Weights of a small masked image model.
Model: 48-pixel images, arch convnext, norm layernorm, layers 8, width 384.
Training: soap at rate 0.00082, 40000 steps, batches of 128.
Rows from block 3 of a small masked image model, named by matrix and row number. Rows with one number belong to one neuron. Each number is 500 + 40 x the weight over its row's rms, rounded and kept within 0 to 999. All counts start at 0. Numbers have three digits each.
After each neuron's rows are labels from the 100 images, of 14976, where the neuron reaches its highest value: "responds to" is what is common among them; "peak on" is the class under the peak. Only what is clearly more common there than usual is listed. The data: drawn small creatures on textured ground. In brackets: how many of the 100.
# fc1: MLP up (model.blocks.3.mlp.fc1.weight, 1152x384), inputs 231-307
# fc2: MLP down (model.blocks.3.mlp.fc2.weight, 384x1152, transposed), outputs 231-307

fc1.491:503407489514578522513489502537451503541475526469556490587579478513528560492524459557483486498548520482509493520454419544522538553526497469509447565463544449528487534503488584480555511448575441520491532508516512474515515455468508505
fc2.491:485476519498574501547506501493441524495497455532485494519509482523456431514532550516478562446502510455496516494566509485472498481532548411536474429516512504495519479544431474497407542485584483482423504486501514483452628474396530568
responds to: starfish (99)
peak on: body (60)

fc1.649:462529495544481512477493499499461537541547478562438454494557504482439504496508464476506467488444438488431509532483494516500518465489477455449485473576505447467515497494520461481516505489489534485421479531467483475524571521517524455
fc2.649:504525486552439418501542571501474513519544457496508554383447512586472441539482495555476523476501464557533486478444526536462536485578530508512479470519473514524438517469581500484511517493451462511576483477534510506517474519493546522
responds to: snail (99); large (62); colour: black (27)
peak on: body (76)

fc1.72:425435429540497441527470483535543483524477487459513467546495480488510520499452498642468452503427483512467463463434458507508535508499531456521464512472489485516516510499422501574622463512527503512551450407465567453499512558515536463
fc2.72:455468450496393359471478479512430499542516463555545491514446449598519485509608509551516428516462435519534534484415553525531511493559502484535574479469531479475479445491633515509476464473441497433500460484516517530538530476516551499
responds to: starfish (100)
peak on: body (34)

fc1.416:455462617543509442438537501458522508535521505478500577409536515519461459550523484516442472537527519531501522544469522500318494499426509560483498468538481553472503497507516569482590485434586506559532512501487504516451538574547493560
fc2.416:439505486506480419542540495516449487521580457494518504468524467496482526543481422432509526503483459546482513468523527512574429547422481375505527512496511424458390521503592421498509520500461465459501473492505463477512507535479495485
responds to: fish (100)
peak on: limb or head (31)

fc1.193:523449503507599548579571504526493515489529538445546443497479487497439484546487484558484540455538440493553461506498496469481510432467470522446487545497507595482493459521585608525445541436465458468474477490495553498413492485478532549
fc2.193:460540506505531597520485488500501506505465479496513543580489463496440456530524541531499552570543465488511442486627488518453391508523501534442484458494453493484451450489546492497429482514588518483509584569518459493533516569463497497
responds to: beetle (69); spider (31)
peak on: body (71)

fc1.111:534501422548479456393432432483438515475515499556503500468504582551518484480543487559491449526532499571540499536575473513510597498470484516476422478480504507482462441525507570524431501404519499510492542483510501487491480441430508508
fc2.111:558425516478379502405486506489533510508422537568528472588482454567489544543435567536524498521453488504488531506672464527506451476435515488432456445468478430473511511456559537458481510467435539440473597523491487467535492494548475492
responds to: fish (74); large (62); creature: snail (26)
peak on: body (95)

fc1.571:480478530539555533457492541525457366530483499572446458523545513473510420490479506454543591509495474551468519480503514586511545491499463490528495479509547504568463395445503462444482477502460419493521509505527534530513582525486469437
fc2.571:525487499524435504516526503528534571391524562534499493519468439520525420513483498524482461502458460485472433563497552442502533549508461562514461459551558523478512520558581513546415529511512492491481476575511452500475539493480527492
responds to: dragonfly (52); blue (40)
peak on: body (60)

fc1.627:484414484471456487548482424539535563436511478472520513486495500442481522512442504586479488516550514470496525464570468517484470503454502465533473492463521451480494512518457496533513507511544481504467493500481522510492495493480465474
fc2.627:447425507441506521544464472491446489510410457447548496484512465466538441498442472569498438574447510525485479495511544484453597496571502493499542524507498443505540493507519567474401543494426514522493494493530504513447549483539459498
responds to: turtle (94); large (73)
peak on: body (68)

fc1.593:519506458543509571536524530455497501483485495420527522555488502423546594465536490526469549455486506450550518508468540516497349470580472443498513479416473581465578460506501436467536506495527533490487533590545436457429515429569415537
fc2.593:460458488492391431515536486485463500464501455439553508512498562444440387546536486503499471495468446510472551501531531500455459544459451524464497480463467510594455481469518465544471515505403523521614556531541548499527485500474460454
responds to: snake (100)
peak on: body (46)

fc1.410:453483407591528513431555476496458465513484471511501511540538491409554465451513481451516502478502484489458480557474576492446498484459543518523500466525518541547522530494418486479505521600481458463466480499583543529547500547522486429
fc2.410:472524500489501471485500535497499540563485467476493542444492549407477446457446556501536547523502509535481542495532501542535447529534465488509532450579479525478473508528632502519576471478498486520485477480489534484474536482529463502
responds to: crab (100); red (50)
peak on: body (100)

fc1.120:457476472547457486529453500465443467500475564458656518488458526468471500512458465500500546460520454447432517518533529543531434478520535484513561526539530498575431432504524537511438472470495517450469538485465543503471471526469476504
fc2.120:533505527437556519457501524524487479510490468473571534528458503543482563527480509449522453476431487511497471514523522485526555484483546544500505532410496476493465487500546541464422516493540528458573549453478494488541530484561483533
responds to: large (84); orange (36); colour: yellow (35)
peak on: body (33)

fc1.211:428576578562509477468547479525534469555457528515532527506467471507492467535457582568479473455466498497520515443488519470493505554520518466544568494453488455529494478492438567473574539505572419455373485525459485551521529538515550503
fc2.211:530559557478517416473491473490471535495484463528491487506537566455482306491487469456523461495512506451496473485508549560483488542510513433446509446496511453480498508525502463536436516476500447523480507442502508504462521615487568490
responds to: starfish (67); pink (31)
peak on: body (61)

fc1.614:449516591570462492544486539427481515542603544424494442472512527507509484558522417533499447556486511487491480510447489476495440423539509490497467426479522501485457509464507477519473459393553546531498491507532506531493581549471542423
fc2.614:580478549538483519498538444466507491540455461485518569505469468534542457522526484517495553397545496521460522477563514486529502502505519503469477517544417433444510525521650513449509553438518516456404532455545497478496507532490543547
responds to: jellyfish (67); striped (61)
peak on: body (100)

fc1.427:433478478526463604437509489525533489469503503545530564503539449530479567461461531509513545547474549566527494452448428419525519493594485431489461473446489511486573418518485442464447405481553525456545476471465604518511458457451467480
fc2.427:542433484475497545482469485539543488499561501483552488531427529519533654499570486412539399588522473485525514516480545537377452514468539550488450480433491466482558474509591611502602482487476536479412558441464461503517553508509474472
responds to: butterfly (45); yellow (30)
peak on: body (39)

fc1.82:491523485460466497503491507512486492501513516514477496458481498367594531498498518619477456572492497494501498421581506467645473484578522454481507500542487487463525519484510510475419518548421507495477475524484461492524431478489390465
fc2.82:434505492452508547513481478505481505489512462478493492480473514508543429513462417554506471493557500516506447510562540514440576551455476477515520575443468460539546512532496487473534514493464509397528495511522545513512439449528501500
responds to: beetle (100); large (62)
peak on: body (76)

fc1.161:499546455478438531430455491488507483388499469510472545446482490454471488456523422399515455515474498518498495437489509430516536523524453463449483506525567485552483505483456541531477513515429531516461437444522475469517444495474529503
fc2.161:484503516510496459510510549499509417509495458466520487526522524481482438515434448549484515475480518519446526515465498485455541507492466517451504482480452490539491518436485446528521509545508521534617328435481501503433516421518549484
responds to: dragonfly (100); red (25)
peak on: body (34)

fc1.197:518514441481480491495493507503481480475486467475497508446498514470544439495484464493529438560460460439473512535539482464450471489560536409503422454464511506437526492529496495488477456525517462455517464479494464449503440490468468462
fc2.197:544553498484509486486434505492478515600399439482547495505481669448511506523442547413490518482480554526444445525438521562569459515464560536474471521492494474500553504501515515479461509516480514486495526406519513523518487532535535505
responds to: large (75); butterfly (70); creature: fish (30)
peak on: body (69)

fc1.73:509520445504487432495575475493516527480513496498481507510493495603507555495636516521457454523503493488481548535542497457700503459487455489483476463484520472490511527466518541529447502459518526479502510526447538485525550538541547496
fc2.73:534537530449436442448484497480453508535507421492529528597478437488474572582472483436507501556532534493544432502483508565353418498480516522446481456455493607522526502478544486521467542482432517430527547498535490529505501497548481546
responds to: fish (86); purple (30)
peak on: body (84)

fc1.20:416549553472514444460509476531531437592587470533514484579513529512441500509492539518509529494494503499568521485475538511444479531487491509495472472513448493514485423511517509533554488494528494463563558459445543470462491491538371402
fc2.20:547531489521521496583469474485494533457480553572467489467517456512438461589511477409543520462516542472473563473416512440557536524481509456534493482564488473513368523509632457472476512501493507554473490562548476512517500543468493514
responds to: fish (98)
peak on: limb or head (36)

fc1.132:506477460483490521483540410503505501526513506501511528547521516501429451493537449445479448520489475533478476513509512462519570583529486417470523504438465481467505505510478591571461481552531476581463499598485598498538458561436520558
fc2.132:591506519449592464451537505518480544542511505518543465457475462515435370493482541530512348434523490475530560518555473462492460531499454519524487492468512485474456474505525529530440531479549478507512429437547555506491511546547479543
responds to: crab (100); large (91)
peak on: body (100)

fc1.688:504540502535523550503536494494505501501441459507459485456530473501488521563495447520527526484510525461501433560516533429513526552527486572534529539527534425439575503432480502424460467518513391448473506476483533545506494559551418547
fc2.688:497580527494490558479510530460517495534518511491491514464492491535516555559507549500546513519513447474531566481504518500543550470508495537523518492562507508514532503442797561485425458468532442480476463532533514529536457523500450498
responds to: large (63); dragonfly (31); colour: teal (29)
peak on: body (62)

fc1.628:529538513449474528471472442514466476492520456485509542526459457517436460438494507580515484517531505498525518500435540611476479505522480522505533519517478554496473512490458439458471454467471449508498443512493597503479472392514481470
fc2.628:450523530552532532502540531502446532450522569441463516474399526528432440522499511461544447451488462484490488489488444385526641514450469493426543478469515527492464508494543463527433505503463498462585492478547484516494511478581522500
responds to: snake (100); large (88)
peak on: body (41)

fc1.532:565568472513512541431483508489530502468465442501493525504523471478523501563473535458465529522510563486457510436504485424530439517577465485527510501526433514529480461520518510510513462506490462464440503453500544520512515440479419539
fc2.532:550563473536550459407436509484436524465455460504530460534484506485526451579611531493530483474551588506492554506505482481569625504440506521530451478539492547540492491455471566563521515451558493473554436519502428492448466436455461530
responds to: dragonfly (100); orange (34)
peak on: body (29)

fc1.482:515465479552494451525534507506482523345432570517568559485495505480520480553491482485598480393462545483516594473464513406493511559491538569527530527580450503510493504507522532553547508499501415491464522500511557470518482478514489563
fc2.482:492495518504477517495531520478492509542503454561477496478441518517468484582478536510466501527487504524500385504517516397491515462504536497550501508472468482563539533541633479481492449499489411540552490550455455479501608484462528562
responds to: large (65); yellow (48); creature: butterfly (37)
peak on: body (80)

fc1.34:505481533541468497473556494503487471518518520494458596466484482458487508470451442463500512458419440568516529586515510579488485549479544527547465420489469474495516602559557504500479468461496532490493536550484481499544511509486505589
fc2.34:511531468483505508563508535505538460481500511521548484495497446415470463460386525499516436526488512450466459505451506534499539500554515516441497529488402560474462508514556479549529494501523503476484483565475506479522617461471472492
responds to: blue (90); jellyfish (36)
peak on: body (91)

fc1.493:527504496501585504546524452559478474482494449478491513505470487477510500473483462550554541482484520483458468454515422526480553498509519484485498460498488508464456449483488480448435434493454508511431557541539531445410504500486493506
fc2.493:444390478530478569552446443493593528406545484531520494426470498508480497472520511415509542483479497488503478509479478542541490550478545574520486529532489378492494516560572457481413526497460483484581570503500463537509491508495519522
responds to: caterpillar (100); large (56)
peak on: body (31)

fc1.648:462358448526507467512542482496484480441565476438516497438544588497474504571512522593511603517506488589454572459523490513483429494558452472557439504511531541491441511495554418555584468509469548500521470461536477496513462517535544453
fc2.648:466410511531530500440555496502469460487503475460596525424480550563545370441452560489511474563476475511525450532521550502452557483448522463555534518497425534469472461535428541484474488512529501530597535441498505563462536497518480501
responds to: turtle (100); large (69); colour: grey (26)
peak on: body (46)

fc1.198:482485505531453460499532450497473497516478494473480488517452482533471541498493431579522404506487470493505508552433496469560454497581518461423484493480463480468388451487506473448602460467527526512531500515436436543527524540470521497
fc2.198:429526541516637520427444577511478503511515461477485555505573498491447626479483531565480500511486444491498524502398519563511522545538511478415549506488545568509541497477542524524483509494538511488518512437505468487510546545553501529
responds to: starfish (100); large (85)
peak on: body (83)

fc1.446:526518486562515519484508486544505463540518585519521565502535488520525540452450456538442461517569500544554498602529493405438498466529565476444451489427557502478500492506527509576499517470491492511436525451419557477444456381550513528
fc2.446:513465484540555468550469446494481510512476514450483505475415459529522517520441525490431549534444518524496463491516524453539493481392401484489520544447539498524505519493477523447551518540442571478397504497518492486543395471507472542
responds to: striped (79); large (57); creature: butterfly (29)
peak on: body (95)

fc1.19:442526484522503509426540480585479500608547543503504491447573437499525540551473468463566467560518529474535469396511491408472461497486491464527535552500457471513563481535543496439470531543576489579537452552511449485501508480456506488
fc2.19:490418521447542520474532533481482468470495547477482512559542531482542495517481477491498475511539495457493522488532529508494478508548456509493484485483495487574454440505530471549536521489491500526500418481447542500497534449445507491
responds to: dragonfly (98); red (33)
peak on: body (39)

fc1.90:531518496515412536436540460530426458513405517456510504517531528450527553555504488506502523502551511493474457448565538538487530459550516578537499469493487461560524459525516458542528500459479465490486554602465550468443493492439457494
fc2.90:456549497495620488536516518530485480473523478519520503519539560448452524517514457469489514403509506491467549503504565440566466513506492479421578445497455492549534532483553497522515498476549525388533470457488522485476480497508426530
responds to: turtle (48); butterfly (40)
peak on: body (48)

fc1.697:516509531470505487468515520470514507507500495537499438512517505510584524509475539482525405487446455544537500533525500487498478463506506517543497452488525503519430547407473530493500432508490514416451516490550502589477622528447493560
fc2.697:489458448496530497529531485511556470507514495446498535553471498479404528444457532463544503423457515507541591490482522463456466476482550502461493508507534493561502509463624554415480521480518553385522512498496472481564554517465493503
responds to: jellyfish (49); butterfly (35)
peak on: body (47)

fc1.53:493509513524524518532492509448514510593479519554431540503498491510496472500485549510627507541534476499450484581470542588524491507476501566469475545502538517474461579363537476545483385526476522501520499520521514511532465430481465589
fc2.53:514502483479499480497471450546520454497548533500505477519510452507509512451505547462514486525467487457506508408560515597443454507545483519493521517529445496522487495511686516482533537508500519449437507464453557477508508437502506412
responds to: blue (80); large (62); creature: snail (26)
peak on: body (74)

fc1.711:515515470520476482537460471515550493442506464468500547574466496468504535468577482533509508458512479523487523518525569526429501544537509468518437446586449600521460550487507475508571523595450514508574521459591497555491542463467418545
fc2.711:497551510457448459629495516486505517439511595479500539498462533479511459490474498600484393570481467527472438528547524568569549468520501537563549533442532528480483494535627591545578502489504518476423512494507534488511501541474499534
responds to: large (65); dragonfly (61); creature: starfish (39)
peak on: body (48)

fc1.344:545555472480437587398486498491486535349535515482539527480530561555436548496497439309502517468509518486494495536505489544557480536543453445470558495488483477546501450517453562532493545529511443459479453434561460506498568503492464511
fc2.344:440500481462561439510467529501469512510493440504529509501483468586514448477540494565544396442501472497522468484410556576494566484521532438471527453398522452409529496501627550469399493504534449521481513479505514496448573491519607528
responds to: dragonfly (100); large (60)
peak on: body (48)

fc1.483:494528469514508470509471462527461499492515529457577491490501537439531487530525428586474542519523567531487534486508536535451505514480442442555517495486430543457509449483513446535426460579584483502567488541513521529472481475535459485
fc2.483:546463483530424443541499520492428505558510470540536493433507497544470524479471541397498557512452510562488483466523502521482483457458485438504534498501514495441510524485641441506502438520488565513524521452487496468536503465547495477
responds to: snake (100); large (78); colour: yellow (28)
peak on: body (59)

fc1.116:502444505474541362474505500518497491627509493503481531494524497457505464493504529539542473527513447489476559520453494480423460478521472492479494486522453507514421451525470565498500450431481506522429529501494500517489519442528472549
fc2.116:512482470485497447512578444512486506477489509493522526480508496507457539540527509389507488473478489452477483505506536491593548519467522501519505496472445498509468531525552443518408567436523427477475543485477469488500523539535557515
responds to: caterpillar (99); large (62)
peak on: body (63)

fc1.723:545532471496480509505492482533507544498544496460490560487503587543525500590523484463478501549478477475495535414515499503530516493582543534476519493444494516497417464534495436461469490499536525486462520498476491502464490512450481520
fc2.723:574456523440478559495451487514445514522550484544520471490469576466469460439529510484495452472489475558531473531440520549416439431567516480527546531477473478531456507474509494497572497526483467603538474542471533495483495441501460465
responds to: large (65); butterfly (39); creature: snail (32)
peak on: limb or head (28)

fc1.467:495583543501458467440579503496520492503455497484471504466508409525523510489590467501493491541498535504521514485534496465553495581556479487488591545535478493513524572470529504557450447444474542499500537492483517478472481493517502506
fc2.467:565509484460485437489457537479486520441492523488520525522495603462481555518460470510501445417502453470535430527572498510459473518524481515538515515467508520493479515536631561543530508466514488428508503507529520472506442497522527519
responds to: jellyfish (84)
peak on: body (95)

fc1.573:439445525552502512480463501494532479491554480502481504558498440531516561467487534537518528499496538562516518460619477514502439520472514554501487508484549465540494501516492467519516516479529483451464554503504474519534505458449517489
fc2.573:507425534479482511507593471520504476487477503509485455544510542501539500475512402550477451476475526551482545487444507489455605449540530507516548532498493506469531495513526500483447501559454499538478519520489469456487541462562449475
responds to: turtle (100); large (65)
peak on: limb or head (37)

fc1.764:491424475594549490481527481485468480468471533514579502456456458501515487485600549576478514529554490517468480454557530540443482536504456476486506513519508544556488540459502495508571563519439505457494526464461437454474447479533570563
fc2.764:507432511429526480480523526521500463499481490483485470537457352494522517545458597525479519485516497507487580470481447463439533475467512487500493500535440605523443486466424584542310504544499468507562508515493475490446482444543468502
responds to: turtle (100); pink (26)
peak on: limb or head (52)

fc1.268:501450507565476540448465510499509364557453490546512502471465479522499536457510604500482514512468538536489472469522554548502478479511481496477475552512486486451551464513519462537460508520652496526494535513534536456483444464481436461
fc2.268:528548460508474463539484498512518484518466507519515474488500590568468578536494604482506508516462497528504505522435510506504519460527519525532522518543473475548489493605478593525462482613592475615517510468528462504594461478531566508
responds to: large (72); snail (46); creature: crab (31)
peak on: body (59)

fc1.342:524546516477472494520503550534519501522454449438458434526477486487474584458514534465515578447467507515504590398494500509485579540495533515492522539469509522527529456555517502591560515442511515582504454470485380497522549470437473602
fc2.342:447529535478508564456535515492446528532502590512493500521471536460500568461524574526498458479486551566529574488472507509448598549512430507499577404574507508482565473553548507520532493531509526563509448552503536509522421440518517467
responds to: jellyfish (61); small (61); colour: purple (32)
peak on: body (38)

fc1.202:478475542464502467595483568517513482441447453546511478534555495491524452525467560519538503534513495521516496486567475534436448532517511538441521530480540480437478451486504418501477514508458505456479566570523434527478510515454479501
fc2.202:515571503517513523411458474463504457478521536538494537511515381470445603514487468505494482511508488479515471506474542540534499451484507517549432497510510486547500487490442569435417479470479499434489475493480534513530517387489557523
responds to: caterpillar (77); white (30)
peak on: body (53)

fc1.177:518511549478538488440489456498541507519513507480531513538513498486497536561475475531510413535479501515479560456487466461421498498468493550544438513465496470562470521556469486501516473554539533484519500513510541529489511559520476493
fc2.177:475435567568518433553529486513461493518450465544521496476437606483503505526470542372497560383455474497469559502540539467476467491479504458506494537495459470489446499490562437482412505528535503497486517514480508478453473449517496508
responds to: fish (100)
peak on: limb or head (55); body (34)

fc1.691:422472580495498441519497480504517507578467527487464463509427489541451469529465482499491492488503508481489448480480472561473456489472516503527484459516475555501492466487532454529438567495512428550477485494494480500531574534578488471
fc2.691:493416539377543480486540562525469520555479473495494492512520528463565489477515548516515453492508435532497531494561461476490442512461501484480491513589513457468534471555530494439510526435601484474489506475493484517559454442495488506
responds to: caterpillar (55); jellyfish (45)
peak on: body (40)

fc1.454:508532428476545483486561499505497560509520522509484481522472496606510466448529442477517501491507499510514537472517472537505517522508495488521484497516516501532399508561474569567512475439505580519534449482475443589507468463340540515
fc2.454:531541465573542520509506539462519538440544497540585457494484487450536518576557510574478535438529476508495479507503517458595487509490520500498478462504556469477524449517682518517480469537500529492536609475463530495543490478510478481
responds to: jellyfish (85); small (69)
peak on: body (67)

fc1.261:499548537646447484493558491536514481473520524427543533516526486517419479525454498519484520517517424505461485480440468523524513452526599443441485459618620550510523582492497500535508425542535522512402533474466504542528465498436467490
fc2.261:538515486602520482496495442485450478482591538412525549514471477475459447506528474495436557513540430530492485518527566557486494504450490494488507478434393539498412516528581493478533503420475484490378499550547514464428459505510498503
responds to: striped (100); butterfly (26)
peak on: body (100)

fc1.286:530592541464418499537551437498459496472431495474524437517527541468494512505495487626494440456500438490482561507551463538451468558644516581467523514502452519440501410514535532525551498509477494537485439519480537509444504541462434493
fc2.286:548502460510464508430444432444528502496510431444526481496461610446550447487478516432548486490501514494520571447445529462555434545384568564439465489566498399515495513478584529400484469438549487619520526464554512533510509450517531516
responds to: butterfly (43); beetle (37)
peak on: body (30)

fc1.205:482499562460478518455490551509466490571483496490554494448469423549473543479579518497493601541511510516481511432503463487462469496409457503582499568480440603509481524503492474559541501487464563473439455494525509465480494518510482590
fc2.205:440517485519463460516505521535424422564514429451519539534479650506472473549592532552518451492440523471500485475609468481594583506441467437458492534474545527487517503524531477425625461462436495504606522567463531496469469445454500476
responds to: turtle (100); pink (34)
peak on: limb or head (31)

fc1.241:522535485498461493493535481532573491496388538493511503517411466486483505494478461536481499528509426513472528461574423464434441559540493518503455453490502479481506507545513529522451516419513498520450509542579488485454561528544448509
fc2.241:528537438522481501510486468512441437511559505560545517531451558576510525441449465461519517415477510478506473442529490506489459582528532514504497561524543486502444506532645503526543479522482493587468478513451515546517462533472486520
responds to: fish (84); white (60)
peak on: body (37)

fc1.282:509504523442489557508481481536514472480514530491472470460466535536525492544453510450540442513489487463573487524461460477546469507519409428489493511573481510448441527420515526453496471506568411490540442498444522541556604572454547473
fc2.282:428511505586442511556544502442551464523504517470527480524467502478505463530537505463505532552510509474485472533581486474452501498433514543510496467493558512528491504470713511538525484508578579492403479529512541525529420551460497463
responds to: caterpillar (73); black (31)
peak on: body (63)

fc1.668:499516525575505528454508506510494526501505530541442528494547501519588659453511481472458487446476565468541470478420564362514603520500467518469501429406457443507432493499482453459554507490398467533464500504490473465452472473554497472
fc2.668:544489460474456478547344469521483489513469503498566491470431508500589504504511565549475470453499554464468529481531488465457510540423462492550470532495552525464515531485656506479516474458483605441615514500533496544537457497491477463
responds to: dragonfly (82); large (66)
peak on: body (55)

fc1.395:496500452485436490534521472512460532489475530441526521480579558522490504532454425500498527550502522509465589477497430597418468522628470505492518457460482515485490512501505534474543491512443480529497439415516434464497522534545515445
fc2.395:571527589510492438506507472523512516490469426580510480472537480463477462517571511545499505528487483543472536480502494525540402537481492424595438453562414548457485476503564470479535454503448465561521485527507543487481501476536526535
responds to: butterfly (97); pink (28)
peak on: body (44)

fc1.676:502535516517508493563595520489446483443560445525554512547485424497573520438586527480493503524482497483457458530446510498523504455559467495466452479457469437491480574493491528509463505481504506474463470493505520529449471424479547428
fc2.676:446498476475408468510505507516417506509524455451530514625500598492486554504461488475499473510544473540531433492520512517460394505470489490481556510441444519575566537511606468504530500516433487531543534496507532496527461468467497472
responds to: snail (100); large (65); colour: purple (27)
peak on: body (100)

fc1.654:413469523518558538516492486504559481533533491531457449519470556495467472478413503506513490469466451475478444556431448487477432465512553526447467448450515552537424501533468466609446488418504524445508496507532510441472543500557486500
fc2.654:426615534507516471541504497554503499553495512519514510431471548619534504482512541521492447448524480451473508476450474593543470530598527513508481541488535448500450489467541517563511575542439523533490468545486473524468463479567472537
responds to: caterpillar (81); colour: pink (25)
peak on: body (96)

fc1.717:492532518573494468493495477536482454504488518512518577508518526537537481470470486504512487543504510565536463524522556478575498574474467489534454454510554470485472467508525485547613492510573528424380508553484438487523557506453479562
fc2.717:534514476501433538499502458470502454541444509518517487498404519542489573458470477519510497536511508493451484467463522483505554475464488453485513501497467497418521554494411535484544509471526505430476482418475525472501502467501443462
responds to: turtle (80)
peak on: body (76)